Weights of a small CTC audio transcriber.
Model: log mel input, widths [256].
Training: adamw at rate 0.0014, 8200 steps, batches of 256.
Rows from block 9 of a small CTC audio transcriber, named by matrix and row number. Rows with one number belong to one channel. Each number is 500 + 25 x the weight over its row's rms, rounded and kept within 0 to 999. All counts start at 0. Numbers have three digits each.
After each channel's rows are labels from the 100 clips, of 14848, where the channel reaches its largest size: "responds to" is what is common among them. Only what is clearly more common there than usual is listed. The data: Morse code for random letters and digits, with fading, noise and interfering tones. In brackets: how many of the 100.
# filt: filter width-3 conv, dilation 16 (model.blocks.9.filt.weight, 256x256x3, standardized in use, each kernel summed), inputs 0-127
# gate: gate width-3 conv, dilation 16 (model.blocks.9.gate.weight, 256x256x3, standardized in use, each kernel summed), inputs 0-127
# out: residual pointwise conv (model.blocks.9.out.weight, 256x256x1, standardized in use, transposed), outputs 0-127

filt.95:502534507472511499472475513472524510550488537520540492485524517518466515505492494501505453487503488486484483481499521492481495467510491518516499493487503487512460498537494502530461469479477510489511502518489532528493453479543533487471549456437492494523476495545466479480491496513503542522487474503518512487480483543540471543480530492505479457464540482503475482497485529561508512526489
gate.95:492509505518544462477481530461514479518481540508509482503490484494497490499473457529517519481527505496513516496528507510514465495496489487497532506418510476445471515493479475492475517497521459485520513534486423505500469483506504537488476462442476502521440508507475518483466470505488496512500501471513539462539491473533498484464516512555514515504488526445481479489493506473549468528475
out.95:506535504508501480511490525519468492497497472519495507523441508534464500536437510487502540490516539489486541512439452463524528525514478521561513482521512492476465514521476505479509454502502466557499502494507489447503510531565469529480501509540459499460469507483505492478516504489512469504481561503474534495519493534490490532500483515482511545475490477491504513489504501506496556499461
responds to: the character "4" (49)

filt.236:467492474489483459468464500458483474502486501496491495489501513530453470490464505479502493507511517535476487489514470486454498514520490509485549516546476535492502477518558467535481446526538485484490474493532503534481514521484512497485470499459488510483530512498498502523561486502503489511485517482475459517485486528512470517513505497515495493489504503494515507519496506476506524498471
gate.236:508536496533554535462505501476507521519511525490484477506522502470513541501496494492499503494515537502505516497489482494514479498483494528492526543469516524485497509500486462535464493493489493469514504485420503501530492466468479516505478500446469520457459503558489510481458476496475496461502506494473528487499515530519471486497521520501511483487560489469528497512503523476525469546484
out.236:461499510517474529516530502557517513507446482497464534522499522481567538502484513542494475476531484500480510479512470495528499478514489477531510486519512530554491482493525466489522558545502451542469484474492486507499546474489504520506472510525521516482540508495476509501540523511545474479480483463495561501489492495516493489531492494458490502508494502483475475498484510506536458517511
responds to: the character "s" (43)

filt.121:533510522495472508472505514510489506536467460518486503465484514509474497488521500473517519526474534425509550543484495515526502515544521497486527506471494494493509497513525476441481560495487509552530472493502489508493500483498492502490515528502513493492470488558503563502542505511520473505458514499491503475500460463506494467488521483455530498514515482476552465486456503451528500493500
gate.121:519505485469479464490537495499498484497508458487481502507490467528508497490512477508500496489539541534510521489527487485561508500531511519497565509509517491509494507499493474518506529457492503503484515532456533496520504498474470497486519494517520517503490531567510525524499495506513455537484513503492518505547486440466491513511498478510491495521525562509453487522491473492559491531489
out.121:488484499543518490497483514434503470546500471486523518501513477512522511508456504561522509503489525512497507494512476506456518536480507532486487481455524504480504496452517471459559532503479504535500489506514495526489531520495486500537464512500491513543525510523501496473537499445526435525553487500508504491533489533507505512529458495515479467512503508481479479500513484519607532527551
responds to: the character "l" (35)

filt.136:511487503506519484485450480451502466499480482504488551484515481508488531494519441484519516478504513485497515475507503530514502460460486478481515502509508523500487468510428486449470516484470484536547480488494433466510506474478525550486536498472511469509532472549460513482490499491473507550510498532456530479552541502488496537485517559467512489511509527544497469513514495562532499508509
gate.136:504513548498506512457462441463507481532431495546504493479520509543527486491479443492497500468480484509528489500483513544443512507483493505489514509464506516524477508514479501498486517519504481518523488503478498500493473512495501535510534493471462533498497517481468487510473501475484493527528509508476507525543468462533502501503515477565501442488544545497486491544473524521532468507489
out.136:473509521517500493469466496516461482516523488527511523505504520524519466507487542487465462523506450500503535475525490462463496481508507523490532472482448508518480490537519539485563460512522540495487498507514510508554502530510515480501479463477487529500501519544496519529494496486571459479474481480539518508508476475527500493515546474501503475530526481499500490484485505460501558493532
responds to: the character "2" (80); speed: medium (71)

filt.157:546475495508520504450496480539506493528528502499536493529483487528480467520503497507451491524516514509482483489489529510512503534509463474526514486474509522462477478500449503512513456500504496398496496507558486497473507479489490499499468490463512505543503538531518497447510514496493514482452489480508520503516549504463522505501504475523482490519502527485528478507562476474442488562537
gate.157:467533480508496471465480429516480513500519498529475482477492482540522516480469485506481495458507510506497526478489489513488501513460467509466509542497537496524500503518531534516516517506509516513499508484492528556477438503534482490504511499487458523502516499512499503514487498517491495475512531546463529528490513475474501453475477483526479483511531525527504470545478539457491453500516
out.157:518511451512478490499537481431479509506544507471489485557495509501525503499509494534520481519520533527483476492473504515527531530483503536461458478523500487499523513523503561528526499500460516524476500500514496525494534489518467530555530480537491525466492511502514497528495479501516498478517527506493483496537508460510497539506509495483513495508436554536512509534537535495565529489475
responds to: speed: medium (62); the character "y" (32)

filt.252:481466508482458474444480457498492478485493444513469481501496502476430480476500500467497484504508515585502510483503498509477512503512505494541513472520496522480473474499493538495496440514551530507493498513530509480458499524526494525476485481500536479513510515483526532501467499499509475537479486554483488524527500492518493489533488488479484491512493475515446504516532513468456449517500
gate.252:520528494521491471442508517445484513491470466505504488498515500499448465466487505498488465494508549537545524484519535507516477511531519533497507541485517517480488490518553522499451492503516461517531524505487541515483503510497509530561517475494493521530515521593520532509510503520536494512492463497436508492522471511493492461474494499486464501519503513486505485531474461492474482478479
out.252:524494512529500511471496504536488538528504483486525463492525454502491471516482466489486465501493506472496506499497451477562511530475495570548484506503516485499505507480526516512510527520505495448526469485486504527519459472505512473496489530492503516488512484487511488540508527477454502500509516515503528483508481518466490508496502528554499555479521558474514533527480497467493534503508
responds to: speed: medium (79)

filt.130:485527486505474528501558493492509536483522456508504516524496525506504499516492514499527532484502471528487517487485482502531503500474509496534469535509547532518514486505494508506489481490485497524475482476492507485490540483504536425509477484525494537491476457496525464522534494496487466510559499489474454491528530539509504513487480489507514525514508468530500496535530458512494479489490
gate.130:558540513504492484500524486537514511536492528495454498469527504522515503524514491510498527470528542491541483496530478516496533523500513498502517527479516492519461534533504499504528495461515478527481535488499500506490508501507498491521530514523490507519484536523476560539466506517510488515487492543481493484483478513499484511518503492513472457487515549483466500505477493480516452505513
out.130:511491525488511523458475531483524506464489504512562507482542499437524511523537504492477482478460517455509494525468498510479517497546454474466478471515513456498499536529474506532534520479529484506430532493488485497550513452485497517487525509466531505489490514469460457491530510526515543447482483483530522501414511490530496451550502537501511510512507473485468476500505464502467549494515
responds to: the character "0" (59); reverberation (54)

filt.247:512497494507507541558473481491453509461500529512451481488465514481463495477485477508514512481457527463490481528494506526511503529485539500515512521537471496515513464486477470538489514503500527508486515511511486486487498515504494451471493462489514485531509506494509510522523533536488564463497479516539489455430530491506523501508476523494525491519479474470496495463486515478516528476539
gate.247:533486541488480479455478485492499504528469479469511503475502498514502464477513495508509520513488532487514465504519516530513473517489504478541526498540514498507512500522462524449509567451519505515495501510511529529522490510451449560493527505483499470500542492564482517496542512481492487534505487506443499512565522513519466469487521443497508464504507516558499493543490473528510500487485
out.247:526524495483520520506505556491524519481572513523488523537544503512522525492489513500517476516496482517524490491497548470542497483524532485521496509530505473485493507491556473529526478497458472490503504502519489470507535485467513513526521481480524494486516498470461488469544539526480512520452545500487490492476538539504483503507564508476511539502534531523449475511524486453492500513454
responds to: reverberation (62)

filt.102:523513510534517525529545542518508530504489575520561502493519506500543492513508492498481488443481473523483510462516490474490523522484502498483515542472530506489522491477482542466490458491520495478513527506524504511506515546539469514543514471512468515531469499470466527469467503515482479558548500517481520489490518489515492495486507543502485503524527508507502510501528520518513518504486
gate.102:513507473480527488503489490496518489524515544463506517495488497524494500501524499487492522534523535511512505500537480461501507490486475505491543500479486495493461522493479433480496529493510431499489505539467498493488454506444488544496516511482508511505482472489477502536460503512450499521453521564501522501575550468481476502519526476542457477513469506514462489502537509475503458513504
out.102:537522520513504480544481530505487479470486530483472497530485470542485500498477470491555525517500517460499473510482508500468485482445486495497491505448490503472480473500526492513514529495527543502510496466535519491540441484545457514511470480469496505514474486489536462512534496510477537485473543482499503525491499568518509489535489488515530512534468517513519468506519456526497495513541
responds to: speed: fast (82)

filt.129:542489500510514531484485485492495498479515504515499504517529506489496507482531538479512529480501537467492497467462489508482495518548504494529485495470471450485504493493452519444524534501499480565466521481428498510527510503478498457514491504499489485525488454471480537519468488501515509477497465510533465473537527542520497513497524488457511495491497516522527495487469482480493505487531
gate.129:533519490510546502478485461461507513570481479467500523460512494485517458476477528495494477537484528552493505463497479516515454494558470509451547537465506494498505509504517476483494521486540457491492486474468539513471454484482517530485522491475519470506504515499499486494506496523473519493486521523516506494483504467518499470499504505490485480543567553507530485496485507527465442509479
out.129:504544519510546471492465467490528506534533533516502524525477512534477515519502508489475520504464522500531515507519506488497510453508475549499519545486549523496549518492562498532507484510496519476525461517498551460446493516507477467493518473433519468490505506525492500500493506435485527525494502468456495481510484497500523474499465472502455534517492500489528515495486478544497454487551
responds to: the character "4" (35); the character "3" (33)

filt.120:521495511559494539469492482425514488505554549514541494471549499496468488496529535498494497505460493499476493470499469537507468509527510497530507524494508511479515518485527511506452477533501500486490523503477524509538498483563508477495508507492508525480513516536549553508472481502516553492503500433508480477491487528485511504487547489486505512537521540496515459498493479486507538540505
gate.120:527548524462512497468572535472482450499449462498498459506504504556467477484515488553528488532502498502506491508508521485489485459499494515483526496505515509480494518491484485445460501501548510532499514517553531485433500533492534532510502491473520529508512537557493472520509480507482522540516505520504523500487495440477523472496511541525503499486511505494549478509459498492529489504475
out.120:509490493516527525517508495557479531497479443480497531510489518529496518486487509493459527494494525515512556496534521503509505444514540499504518479472524514479519498507504469479520469506506450523518488476495464503461469518533519534528463491484488507488521542512539493499505520500512487490518531577459441494499531497517508485514484573487523515462484457571534478522472532504507500484519
responds to: speed: medium (78); the character "5" (29); the character "4" (28)

filt.215:542494529512447444451491475480492482481472452451459491488483518520483456450505454487476493487487532504546508520491520530502507514517483473477496478486514489474491558484493506528508516494502474515525508487535502500449510515500517557543496516484526505553511469521527543508530528516535510490516508478504501505507496468425486484502506518513491493495469487502517514520456472523485483496465
gate.215:505538476520492516500520444506475499501535463506469515514541458579514444503508481505501474501496515480549512522500490526495534482483497486554468501467490493545490521477478474515510479466489501469502500497471492524528519482537479522486495491482479480531515464521520529458543517508492514485495466510496525514485512512511502464465488465443508525474485515512526439514529497500501498530505
out.215:477523510505455505489519544518549494496481479451451479494514525456512492512500507504500504496516508519507507513515489531542488484523499501504475514469510506527518503500519468455500481471484499526475501456497550524513481483501489478494481517518491478550510529525518531472500481539469455493473506522509469513489523516500553519555489527500498509486498512469432499514506506453516516526485
responds to: reverberation (66); pink noise (48)

filt.22:493467476481412479478489512485492485456475462460483506490462502472500479512494479483459479498497553460504551525490525508505537465500522488480513518536490473506517504526518521456486480535479525563531504514530523518492541500535541508528546517562528510507515527524520547497516551504507535515475466508499501437517459510481489483476501480462450481510473461454487476465494504501487503440489
gate.22:510516518482533548485492486509502455493511502530504529490498497520524498467504512494542534522470472537538494484491474512498437482461471485514486520468506510492484496469481485530535472471525502463470490450455513465477456442459470460437499479476497486453469475477497492491456483479482554470463491523491511498505511563487495501469526495494543501464523549545495517463468485522526548546499
out.22:529503491510537485530493487473528524507485496488521488479539497559450472499528501501486462515526518438442494489515506477515537499532506527483497492521497458487479514496485469541518520509512532517528516470513464506506479492454494569493491524521495477499490489475492473483515480481474452526511494506532528517500546534552520581489508521523481508493547506515523493534498510511497489504511
responds to: speed: fast (99); the character "u" (33)

filt.164:552522496506566553486512537529499525496551509524532529489536515499493484518506564498534503521475459492495499468450521511527472492522496503566540513493545466498475490517490507494542523490518449474467463481501498491527460536449504480490492504496483475471457495473516455498517503521499533453472508481465469510507494532485498472481496480498514527477509539550508479536498475504462476522540
gate.164:545512506493487480494518508497468501546466553527511508449487455546496500460516486463524527505500506504511507468527493530458497521532488485472538526499531495475466522496497489464515482491544481526525507511512495523480486505506532479506552522504449541523527506473472474521491506534542506529469481551443473487484506461528491471502507496502524503477527554492491490543433514506491479498496
out.164:476489492481490459549512465518498527503530520492493528533502502545498519505550523462469472513513493533491499507483505517525480481441491514505512559490494471523495493492482501524478434519546519477532536482501473486507508475544476476485510486486504506525510499499477478508533490510468500492493442511431455519496493474464489443464470495490487489515506459540493499478484480492477491502494
responds to: the character "1" (34)

filt.203:535485504530530515497512522502512488474509512506493475508495487461494505532517530494470493469503507412522505491464506553548495515526566478495540502498517517491517510489529539462503489484556482517489527481485517509518514514521509531542520519550485491510498524479498510521470483522511491538510504469474482474521529496474525501534508540491463496498509537422498473489460518517495476473531
gate.203:525542510476504492501500522484515493478477457539468531485523463521494497486521452517490483492520514491535498496502502490476543468515485509491498509483513512489498486488426515451452431540514475479472492490498522502487454476487485517523502498456499508491507488511495514540434474517473474564522528489467515473504564467484498457473540501519512473515482543535490501496506489486527524510467
out.203:418499517508452485553506506521527577512471509458454478527513489500488533493525518478539540519528482552476469516517496466506502471497507472504523479452520485524490518502486531491521486516445525484509485515478488510506505493503490497459502491517495490521524548485538513486487542474470470513497472574475472501542511500470479510494501505511527527493522561510522530467526477456495495500509
responds to: the character "3" (58)

filt.109:508520539483474454482547536533498502529478485460482477479510510498512481499500490511465525486496514517515493527513558522526496491524485469480484515533500487477505523488556510514521488534523514534508498507496499483508475513496458496513496512508505525516511472499492538507525497544511509529520489542480499493523475498508510464546476528485460536475502512451505517505502523465546466518495
gate.109:531493519491470508503465481493509482519459492487487487482533481494476510501504517481476521493544519485505509498501489482511494513519493490496501481481547454512485550522525484495511506487500485506511514504525537520511487560497550521564551541518479515519527531592488499513497521515529481548488503537425487457506452478515460493476464495513510491495533525468448528512438506490494460474477
out.109:526514515507496486498477487491491495505490519504481537546509566507510505499458496478514502533473509522499457528534472515472499489527509497501508509509511507566480534507502481478500464512482445517517522529515500508487530476571459467514491486457525490496475519513539527477514524501472502496481499447558489545528489497479515448541528501460520508516487490449456454473509497520502542518543
responds to: the character "1" (40); the character "0" (36)

filt.144:511477485492469502459500515475497459534494514503503483476481527478482449470498552484463460525514488491501536491469506480525505517530470485507488447469481483491492529498510516523527448530557481475478484506456509515489509529464552490489496469511500509504497501494499474502548491512545489498480506564461488513498520523481503507487496514525507548495480529530512525502499485482406488525486
gate.144:505528545505508498472490540478492460497467491551523479476517476506454445501501510481521515516501528468535515461484494493485516476523501493505532500458506481474526508532511510490484479478508424489506505523505519499481453510475518503513537501496465541493513512492481495473480478517503495494483518524464520491502486487496491487488511540507488496482532525483464473517487516511481489524535
out.144:449518489547498529516460525483521515472458544510512457472491537512480521489496491507496517477488535544492479500454496476503461476428483515500452514490472521522506487524546527499496524491495497516477498472493470459508487496500500485543491507519540520489457475487563465475508467527483474489530538513490507485522497503471482517482503498495511467497509458481504521490522461501511486502505
responds to: the character "2" (46)

filt.193:526475506479478510440558495502497510505472470531479473472482459522420496491509481483503487472527487511486487518536486490483541503531511537511512515479501485498489481491499505481502473498484487502540511494537495498509488476474507491520511502490463528484535541558492481469487528534543489475497511507401494499528466507528483532493481518472508499521469525435473485503488519512561483523525
gate.193:499516494501561464478530469471490561483482494511469474544521473517460507466454452534478469453550498538491517507519502465467479506485507504478478561478500485522469510493530497546509512486514511542475506482481491471489472517492489530544520510502425551489518506541487497506482480501534519475510497491462513504539453510506517494523495474495450476484492536476490459519494509470543463502482
out.193:469544518483497487464490485445499496488480456477473546504511476512503486498502442513478487490485489508521487458446477539477515482509508486519475509493447511512476506504481468525447511498449550506522464505468498532507455483468546491501471523549513504505523530488527529525526500489513492518520521520537479500530478526477507456528476499514506457502531472459495506487500472492541459502525
responds to: the character "p" (38); reverberation (38)

filt.40:515509497509543524521518484496542504518549510528496488499519518485516509527489578497537515499521481487456488509495511489514539534559490486548461489499503486496496506494516540507499482501544473501497489500480480505553527532485473488522506525539454485510490551488539561518478485515557481472478496481459473494500465480539504469510501494494515535517485504510521517512501506489501490492507
gate.40:484505542506509442463510486472505482482490471508476500449490491520499502466489491458486533508535495526532498478539508481452497507531468487484509510525537483494493536509516536530506504499517479499526523523489533548504454517509497479487547521551470576533506535509469494525488530514550495574527503517463499480504488456480470517497509486531490485489513528501470521494464519507496490502499
out.40:472510495450494518527503472524502508484481528485503483544492506542529495497561485510509522486543491475487519492532497479514502438468480525477551515478520495461511520490459522512482502528513479500551556482499488488486502490545501518507486502481507480534480535481505514479491501474485506537516467514514486492512518477459508497472454526525484516488459492522521503479510501494505492495543
responds to: the character "3" (36)

filt.37:478492537500459489487521499471460513493537504466512484497496520474491523501471517496470526454512455419519515524482526490513511494523487477486511477513497521486506519473500516518446518510457506491456483472509497553484502477513478512499493486521500475477507491557495537421521520503496504474560476495497495478491484506523510466479536528491464489476503434504502519523487546539493478501479
gate.37:505500518524480511481473495475498500531499510475513465431514491445484490502491465475458487487512495492545501492535514484526484555497501531536506476483494502522481519516551494464522498492503490495487498489431495535557488515468478531464555485523481494531474500504501476502502494510541517485486479533540515460480503481512503482497471445447514462482504515537515468510515483495501498498454
out.37:529480511527515499535501519496490498476474512483484508486510496495486481536535463530487509491469512529511513501486476529474459546490507478508470562492498463469491473495485511541534473445485504470490497525515444494471511496543500533461477470540523529484498546438526509592508493472506571521467510490483490509472510533506465504507550472512502519532506518542469510467534514514466519479509
responds to: reverberation (80)

filt.123:522538498527514525542530461503530507506502512475480498585507489542528531500503504525511521498517492497491527528491507537476552480426513492471494496489495448531485498499492490481532449502487517487491473512441513484528458529497500514519506487467461503494468515454472527552506484491534505492521520524540493521496516467497479471516483484500452521532481503484456500496500502471484493497515
gate.123:500529488530485486533541514489497507531507522499485525494522519515495512512492482497500511464531528570510530475508499488513486481512500499554506523507508520529491502494496484552504514467463493516497497513394481475526475490443421502486541481475478470487498497505448516498468468476463474499498525544520505429511485477484484532514498451530514474510511504510501459472513496512551524514470
out.123:481552516452523489497495480488515505503491500522518500452520491531500474505516504461489495473492499496546497518546507493490457446508500499512518507497521461469519462539491486541518473511528522487494534552507486471474490512551530467508455501496505523530479465514519448470448515489519488504463493499492487491531470485462463470470520530496516499479497521463494562496478504492468525531486
responds to: reverberation (47)

filt.28:483508521470545555506466502482502501491509514549496496516528475499496518505511505534539512478528497494518464524471504489524460496472501509501493504535461486534497521488470492508528523472490520464478506481456515459550500503522497497467486500471530500531517513511477508518473510490530530516495497491513509537503516492476503491552557545537507530492518503490499501457499502513533455527528
gate.28:562495521526466503502467478506491464472442536488496464484531485513492475505464481508488471451481441485547530493492488525503511537453485497484515516474511472513481525461525485522490510491480525523515481539460488521525440508494528501559526467474508478540512506505527505508465463509490541520537520555493511492491497502523512497498467538535524510493504492475510473450454514512509508526487
out.28:469495511472482474521540504484442469497488485519518444482497491529464480480501508510483499470509478537462475484484511502503499481488490496511462512537467470524487481501545561443502498527450479447523503516505527496483508514489471445502458518475509506524515479584509475526519490497473490487524455527482491459499503496477459489503518523477493526473526462480487509489513435482511480532450
responds to: speed: fast (91); mains hum (42); the character "7" (28)

filt.245:508453467531478487560514487527503503509528532531516505472528497480481494465500513461524494472503517585474453484486509528507499450494497497509493479512508518562493496528476499536527507535491448511491498522506519495549504511474484483496496476450509507484437463491487472494485513494507488465511520527526468550527515509504458564496480492529525479482502494511498555510476513506517527524457
gate.245:508500465511509459471449534507485541502502467481531455488507482461445473498513454488481527513515520521488503483486471487463500548548493511557491506475537505476477500492527514492433455508530521522534517483475500518503509495516486491503516524490460504483567527537494516476457505515519497512491539505497514485520497538480495499503482494470456460471518499462524501536513503468499458501490
out.245:479507498538538457507484495481464476494525538472455504522489469518498523548550463491502497502487499501584482520492520474472525516512547478469499512465493477460477514537463496476526491482470483525502541470552500536493498513518494518508498494506451502504501557484486497552461500537525520539501484474512547496481462465523480482487528449487462515499486492477484487517496482496517530498478
responds to: speed: slow (97)

filt.204:510503527508497510499505495470503494456506473483475490518492558461514508501501507511499497472487476487486527505484507499517498496539522516452477499550504459501521509478465512507500488488537516530506513534477503496553513506470440496503496510565504498515471493452543491491504498466529497484532520449544466524502469475483503505521472519509481484451534484501529477457505515528524454530519
gate.204:554509524475470488483480510485478466512484454469481504480477512527510472458495474478501484477516498516536535498528503497504471489520530515513485512510503468487459512487461480559525476508537453508502511552511498513507494502508504524528534487512470484521510503484481506504522504503498468542500496567457545487486501501517496494530449506525473484510496503500471501507481500521564522552472
out.204:496490458498506512518512540492485545509520525510494524523496514437490487497500490493519514543494621502494541492479480498470521525499500482487480513530515501498517462472512491437493518521494484504523517479507509510471450478521484483486502472490528500511506509554477482520473528510470540499496531517445499461523529515476517483471519525474474506535564498525520511505509524525507516506509
responds to: speed: medium (80)

filt.29:499491490491489519448509470451495483528492538487508512506513543471457476484491482533468495503520483506517444502508519487438522500425511498509451498563472511487481505529538500497543528513502511519479505495513461476457483495465530505516541510478515501503459536504486448496499531492500492487517484485539516555521459479517484486519521456505463540507511506516458462546486529486461480459469
gate.29:521491510490509499483484477482491524530459474523524465472499478505482497475482506523476498479511518547490507519536506458503468537525489507495509490502475510458510543476514507502494516482535532541496481514501525488502474537526513531499504508513494544522484521510476534509510499526524473558510498473508520472526512485536507490498481516486506494444556502494475461539508496507529462517509
out.29:518481531526517482573505477519547481468487486498481468523483470504526488474543520512501459516465546515517492509484494497529496508523491533557532533458461474510502492458470492483489465520487518455488492502512528461469518500511502465499428472488485531508509498511537500460510487479505517480510506534484485502509462492497543521502514503501533480469514518517534507489506516480502488525497
responds to: reverberation (42)

filt.74:516459509491490505550475468465461533513468471488512470484547520486440544499499525498492512497497490428492527504499492508468520554526478520502475492506510516481475517492575437500426536490470504498520490512520481493516516504490553516499470500532491551501494552467514571522492497503525504536482521497498489473503495515538516480533486513470502523530496465482516487525519518438508496471489
gate.74:560503506526531497463488480478499467555515489530487493463488508548533491497476522472510493502503489544530490455533492517525503519521484479526488515499524497505445493487482443493517507463514472491538508505471510502490478481495514496505512487502459535521526511470483465488507483504516519511472527522482526487504523482545497494461471468528507477461523553551514454470450510507509468499459
out.74:535527508466502494501467484487473472536460506448499441432539530492494466536487529507508487473512547480509487482505526469521513508519493488504534479488515500494504476526500511492508548448512538505508503497470511486468486512510483535528507470457474522520491476474511506506471470483487538510503518526493507475491544539478477505476503528511490486517460547501515525479520501490456462497522
responds to: speed: fast (78); reverberation (47); the character "3" (29)

filt.165:472506472473509534481496505502498499484474420454436524469507493473486535505486499506497518472442508519523499500492547509531475442465502512483504479476503497533543476557499505516472542485485533503543499456559492509565508491517508506477511492484520506486539468489494559475504466455463494501523515513471498457485488569513505504506463471445501494485462498528489483499492495508513471466502
gate.165:459507495498563452476493519494479512531496490522517471477516516456495519501495470478528505495529517528542518451503492469474500523485460497488527545489534520461498517526531483492478513495463504480511489539557532534492470507512511491531519488507478519548519522504479517515472499531522539528507510494513526469472507470499503464464553527520485499513526497469485494508486477482515449522483
out.165:500485489532460471465524500526508521502498507479544498549514493476503491487505485470501485455492441503518530510515500504494486542491509486497526513509538511520494521474529498524517481478494494511475540499445532567500528455479507481549522504531508502465480527547458537546516505516539439490532487491508495490501504501503487487508502516479480493486540523486510538530533500453444505509507
responds to: the character "3" (32); the character "j" (28)

filt.111:541507544508505520502471462518511540513524481525501459471528515528503504501454488514544537471506455529491475472531515508501502558475479485525497504508486471460474498481537532508567506458485513451518501500506485450510512463481530492499525531483464508512517494439510504473432472508438474522532512519476497499524485526518494529506484512493527486491498529542464497512520538518508508519524
gate.111:519507484479537489453538461501497504534519543518530479512508479518464500501522455470479503513499491488501483495544477493434506532525509510537490498507540503479471523498497513458475463501509510515510516501497512521537456500505525510491484479479474521493542509515517539509491492520517562511473508525500537491530510550522510539494488506476499532496514525548508462536529476493535511499511
out.111:471496508490530526547496493487480493484492483524476467492501542527449497501530511513500460540525515555526533489481481439460450498508467500517517554505538501538539514565505523510484470511478490527473483510480542506536515471493520483500508522507539484504524506466502534494516496489503515538501505483475494518474407516452482453512521484487479489516466502547484483511480460473499506506456
responds to: speed: slow (79); reverberation (44)

filt.3:486477513483481461493524495517516464565524496469534541484460512476497496512539526513525478571524497544494501485521482500463488525484495512496489464468491503484490478483485475482503430514516474490477509538505531505518498502509511503459500517501513552480478523445523493495545515500503461537460483511545497539512565475504529498520505527508490505473494540541503491486517482500456495547516
gate.3:494494515467492505477485553516509515499490502473449490542493486476511484507506449457493492504496515431510524500503487446533509478518514475520489500452536496523511514505477492473461430499479462505490505503547487542473464500472533533535555489478529500523523542533493524488451494495466481505446501519523521477489530477452481497467479553507476482525501549481528503517475491451479470513543
out.3:492493508533469531522467541468489503538554485519506526533520469513533523516464516539474523453488492459491498496497453515516496485509504481484517464530466496486513489553465537482518563505520515531555512502495489505446498503490441487496518462502506493510527480506470489541499508472499537492529517461477517503491513563501515493500549533520502506516523509504496481527479465510507527487461
responds to: the character "1" (31)

filt.239:513504529473518488512522467538486512505475509555501523470508511549484492491485475495490509497532488490498452501520484533502488470445509467525525491517525452528463475480463465535538518493493465520482487498501466491484443482487478503494504518479480494447463471446505480531488455519515473477517496527496489488511504469496483508506471494514481509493502534532490500526502499501478494560524
gate.239:514503533533523517527488484462484533522535578533489470480530486511464482500489506493501519484497526507523472512519499494502503533533473565542501538502491473500460523508503455503482522486452507495505518509490509532522489519520508507519515499491478525546485533570489507525444476520541543497495529512512507471509501495522483501498533498507548481516523515508483500482506504459533507545488
out.239:507499491501507515470501524516495512536504529517504478489521482475530467491437476488479468509525472524575474488462486502492517531490502511478513529556511506520494503487490538461527547497501463459504530481481513545523531532504481491507468516519479497537488499490497513518473524483486565511507498528519480519542469518533517490500516485472490475448502551486499529477495520472524488495470
responds to: speed: medium (71); the character "5" (45); the character "v" (37)

filt.205:553488492512502496477516489493500520509497507528460460500510479430517532532512497488471475472503486496489535469490489539517505503533528469487513490499547499482513484488525508510478518505512456495505526515530528490553520526500519477513482530548518489490512517537502505478502497496503520504483501501439488482506492504464488509488527574534488520487487519484510543533495480498452462509527
gate.205:482520497527518484503486464511486492462515504490510479460545477498471479500452489493499502513539527465530494478516517504520502550497502511544531532477506514527473503474486487518510520505473509438475532546446446506540444449469493498472499492461508497513486518497526472492479483506504502505522509492512527450502539469534500482488509493498532544502479544473515478488518503541515486548505
out.205:499518524503463477492498464507489443502535512526516491502478468518470502483483502494529509521496537469511516517501475476476480475450491527500513536487486502465513514526514549493488453474507475516502474497485443484452478505493504517476503549450498502507477485493525492502484512465471466527534464474501510525506495547499509509531526451566507493489480514462512515486470519456480535545476
responds to: speed: fast (89); the character "2" (31); the character "0" (27)

filt.19:490499473508477483507503457494483505495495500536534491512485509495468434500499471519488482485492503527490522485490494500475516544514516483499507498492507516515500480505501503536507492498478598494502487487460535500424528482489487518464522496492564482501490514497552496509515487516480515536513497532480484512487501508514522511547508515507519504492501442518542482520508498474465478537507
gate.19:515526504526508471512511499454489468496492525516515450507509470454490499492481496493483502449504523526508537507515518524530504476550528508493508510485477508489486508499496499510500491519496460508485515516457481466513475488470516543516511490480495510468482523513500510516474469502490482493476487497519539466514450495499500422524491498484441496487534535511456462497505493485459504533494
out.19:496489489484496557477461508482521510490534533490486502498526539494467473497491482502506460498481520491494506458523521505509519509477504502486483456500466517527492505548486485529555497516489520487589497481528526518513482501521480497493488490517519520501492470487459486494471500488513519492489470523476481508469450535470509466475473480516496482501473509484493469512509495482483514472493
responds to: the character "4" (44); the character "x" (38)